python train.py --arch="caformer" --model="image embedding model" --dataset="gratings and oriented noise at many angles and scales" --train_examples=395000 --image_size=32 --crop_scale_min=0.8 --horizontal_flip=false --targets=["angle"] --num_classes=12 --embedding_dim=64 --norm="rmsnorm" --norm_position="pre" --activation="gelu" --mlp_ratio=2 --head_dim=64 --fused_qkv=true --qk_norm=false --parallel_block=false --inner_norm=false --drop_path=0.1 --patch_size=[2, 2] --depths=[3, 6, 6] --widths=[48, 96, 192] --kernel_size=7 --am_softmax_margin=0.2 --am_softmax_scale=30 --init="xavier_uniform" --residual_init="none" --optimizer="cautious_adamw" --lr=0.0021 --beta1=0.8 --beta2=0.99 --eps=1e-08 --ema_decay=0.99 --steps=12500 --batch_size=384 --epochs=12.2 --lr_schedule="wsd" --decay_fraction=0.4 --final_lr_fraction=0 --warmup_steps=620 --weight_decay=0.1
Rows from block 2 of a small image embedding model, named by matrix and row number. Rows with one number belong to one neuron. Each number is 500 + 25 x the weight over its row's rms, rounded and kept within 0 to 999. All counts start at 0. Numbers have three digits each.
After each neuron's rows are labels from the 100 images, of 14848, where the neuron reaches its highest value: "top examples" is what is common among them; "peak at" is the part of the image that holds the peak. Only what is clearly more common there than usual is listed. The data: gratings and oriented noise at many angles and scales.
# fc1: MLP up (model.blocks.2.mlp.fc1.weight, 96x48), inputs 0-47
# fc2: MLP down (model.blocks.2.mlp.fc2.weight, 48x96, transposed), outputs 0-47

fc1.82:493499504537482484489490518523545470527455520476524519500449486516486519527501512471521492531491484519465495522529475481538463485468539494461466
fc2.82:479484510492535507491477470473487529460521517491475470501551533484486500483542516516503471505488494495496512495485515489513522539486497536434565
top examples: coloured; very coarse; stripes at 0 degrees
peak at: bottom left

fc1.46:548521492502486461487481450524517456542512473493507524540493483496495550487490517521534503466461517541487496476507493526499514516487466494481465
fc2.46:490526506478537531519481516498529532481525528538513526472471474533522457510510468480454487535476539488489497480517479480470469465511537510502500
top examples: very coarse; windowed patch
peak at: centre

fc1.66:471487473438517535508505468516483515479527514515488469508543526477513488465525492530457508490471523502517489496474496500486488531557453512515519
fc2.66:498462504543484457459485487475498472499489501454497487507520511496470522515499527533542498501525463487484522523499541499542535528458533512493527
top examples: noisy; very coarse; windowed patch
peak at: centre

fc1.2:486484503474494469450492461509490442522519526522534503467490509548500506494478459528485505513506516516458519487522512480518493501488506551508445
fc2.2:507494554525536494509532538490490493486480526445464520501481503453514490519511540482503441493505515514490486503501504527539498468483503542473528
top examples: dashes; coarse
peak at: top right

fc1.63:530488532515497474469482501513521453516481506513517514450484502558486480485488444517506489503525510524473519497522515507551488467481519542477473
fc2.63:487468529532519491463482491478493485469496529462465505497519524467499506519532542524510456500494493506462517524503533506523521535459512546505543
top examples: coloured; very coarse
peak at: bottom left

fc1.21:498531487523518542542509512506513545464543536557542494457479505494517471520515500484479520522453520487507526491521490499481478504499537482513508
fc2.21:492497424446485529511494480547523495513524485539545478501531477518504505493498454513482536504482503477521496509505490486468478509514507463533491
top examples: very fine; windowed patch
peak at: centre

fc1.42:492489472530438455468487519577499457499482482485511511533483508473461516468488526495483515493461518511503489511503481508513491503532486500495465
fc2.42:493534538483537537522468520478504532496517518532480530480473480504536451522523490464463464517482542519502486482493486508471471458497480494483504
top examples: coloured; very coarse
peak at: centre

fc1.54:504489489539438479472477511550535474531480485484520519515486440479473527487498526482499520506472494499484482526538483476520495502502527485476458
fc2.54:485486526507531515463442467464516505462535525513471517468523501517508470497519513532471461534481502478483534489507533484482502516465523510496540
top examples: coloured; very coarse
peak at: centre

fc1.48:530481440542481454474490514532522473519487486492507530512482502482469518443477491511504498523487534498496486547534518474491505484502497501492445
fc2.48:471520536496560537508466505507523507470524536518484519476491488510523483525543504502481465509460533513476501470490491504478473503472490447467521
top examples: coloured; very coarse; windowed patch
peak at: centre

fc1.27:520515490500500451466481496521538447529498502497497537517464487501463539481504494498484481497460500524452485457523485467515497501506495500474441
fc2.27:498495512501558514496481504474497564452509538512462490479516506487506450501529488499495470508488526494499517518482513518511495485461515510469568
top examples: dashes; very coarse
peak at: bottom left

fc1.94:512490494471472499474503498516493492490476500492487501500519451481457491464558493491471513470511472470486449487493503450515502491529489484428521
fc2.94:498498502516444483497527477480463490523468487478521472521494540498505489532437494487524528498566478509522498525476513512510522489513486527541476
top examples: very coarse; coloured; windowed patch
peak at: centre

fc1.52:507543503490487473469483467518527457519509476490510522515470495502476540488494516508501492487439517538480502449505469495506489519521481497498429
fc2.52:510502519510554512514487543467492570471503534526457515475507491485520454499515490484471461513501535494505485492490501513496488461490511474494547
top examples: very coarse; coloured; windowed patch
peak at: centre

fc1.37:499481502484466476465473436496470462484506482500516476494529509515489505500496502541503498490518467455491539502515546513519529528499529561520510
fc2.37:499493439494496503493495494543525494517525504499560486482524478529483525490488456524511530515488470489485506511519500464485504497481528518423469
top examples: coloured; dashes; stripes at 75 degrees
peak at: top right

fc1.57:482464457494489492478520488569475495473478521488500489504506516487509531467486520511462527452446498502484517511517520495478509522545456504530495
fc2.57:537524510499486482548526514479466533518459459495495496529485479476508491511480503455506503475545488499539472529478486549498503457530471498483504
top examples: noisy; very coarse; windowed patch
peak at: centre

fc1.91:533499533518503474495480507502521471520476505545525514448484499564491485483483437503506495503531514523477512502514517521530490466471524531470478
fc2.91:486460525515522509456470495485506472463514530473475509482520529483504501514530534535507468516475498503459528519516524488506516540456517554499530
top examples: coloured; very coarse; filtered noise
peak at: bottom left

fc1.49:506524532495493510532514494496484555501513500534560499445464533538511454526496483483493500486504501505509502459489506511501467484518503556508533
fc2.49:513522493502469463554514501490480515530488462453512485544509487498486468484471514494525503472552476476533509494495503549532520492510480548502511
top examples: coloured; medium; fine; angle: stripes at 90 degrees
peak at: top left

fc1.35:493533489509504524536485510500516535490553510571541498455488505505516468506498507503473520509454517480509542475534496516486473506491546485499507
fc2.35:489504429459474519524504473546523521508528487508548469497518492508516490493479471507488550510488497483540511524505489493460481508507492462541484
top examples: very fine; windowed patch; stripes at 45 degrees
peak at: centre

fc1.0:481474507473506479450482473516508428504504534521504506479519520564507497470491455527468506516522500517474506496501497476531495483499474535516469
fc2.0:512495553527539499501502536465476507480482511461440530502487507453519492519514535481497443483504526530489480501505497531513504489488486524488541
top examples: dashes; coarse
peak at: top right

fc1.19:500533475499497522512529519528545500537504496506517498521497433498491525495541508482528526506499513499495468488513475480535479508489554463446468
fc2.19:509467479501478469482519479492464491492479472462465477536540523468481530485482534531525513483526469469520515541495534525530537531510491508501517
top examples: noisy; very coarse; windowed patch
peak at: centre

fc1.23:529504512534451464521487456483482490500501478517537469501505536519490475505474477498532544488529463465518531493498508526512526493498539551516512
fc2.23:523510461433511523511497482535513501495530482518545492489510468530513527472510458509489525489485499490494498483502491492486500505512492497408472
top examples: coloured; very fine
peak at: top left

fc1.22:541526473476510472532544509505483526492481507554539464507507497520512509485514442492483543490534498477539480478504486546486498485506470521492490
fc2.22:485500469436511547507462477522515494490534519517506488475514514530526486487487444505489514523492522492510525516485495457480483502480543551504465
top examples: sawtooth grating; coarse; stripes at 150 degrees
peak at: top right

fc1.31:483551508506519536560519485514517524475541491559546474496486526520511480530516518488496525506459503496519513465493499535480489529483516481516495
fc2.31:487514426473511502499507525577524498507507518510548493509508477513496508466488450486475523508486514475522494507507490474494490474530502540481466
top examples: very fine; windowed patch; stripes at 45 degrees
peak at: centre

fc1.80:501547531474486514531501487507489527501516481554553493483457497551514467524499489473471517467485500496514488450482480501493477484546499526515490
fc2.80:520530490484468501524494503517493511510512483465549483491489487502507477503479490483482514485517496490516508494512510495511490457504514603426501
top examples: dashes; stripes at 135 degrees
peak at: top left

fc1.55:452522534488468477501473478503499478491517505512539498482482513517488437537499497498511518482523486526467508430504470509535479497519531494541489
fc2.55:528491452482532509523527533541488536493496502493474505506503494469486542440521469494487484486497519483520473515497502504488507491520461544434497
top examples: coloured; medium
peak at: top left

fc1.15:478486451506495503488522511593498501481480526502497472494496527475490507461467508516467530477445494490501506501529501496477495512537464475510483
fc2.15:540528535507496492543510535482466530515462463490480521525482478468513493530494513451504484483533505519525476513487485546511507452524473501473504
top examples: noisy; very coarse; low contrast; windowed patch
peak at: centre

fc1.30:496521547518477469493446478491515459515516495513521505464484515550500453535471490495500499511540462517480519477481480508506475468490521530540492
fc2.30:525478463517510487489540520506481552483477507482457512528509484448487554429519504503503491482492500483505467520499509502504519507534470484468513
top examples: coloured; coarse; windowed patch
peak at: centre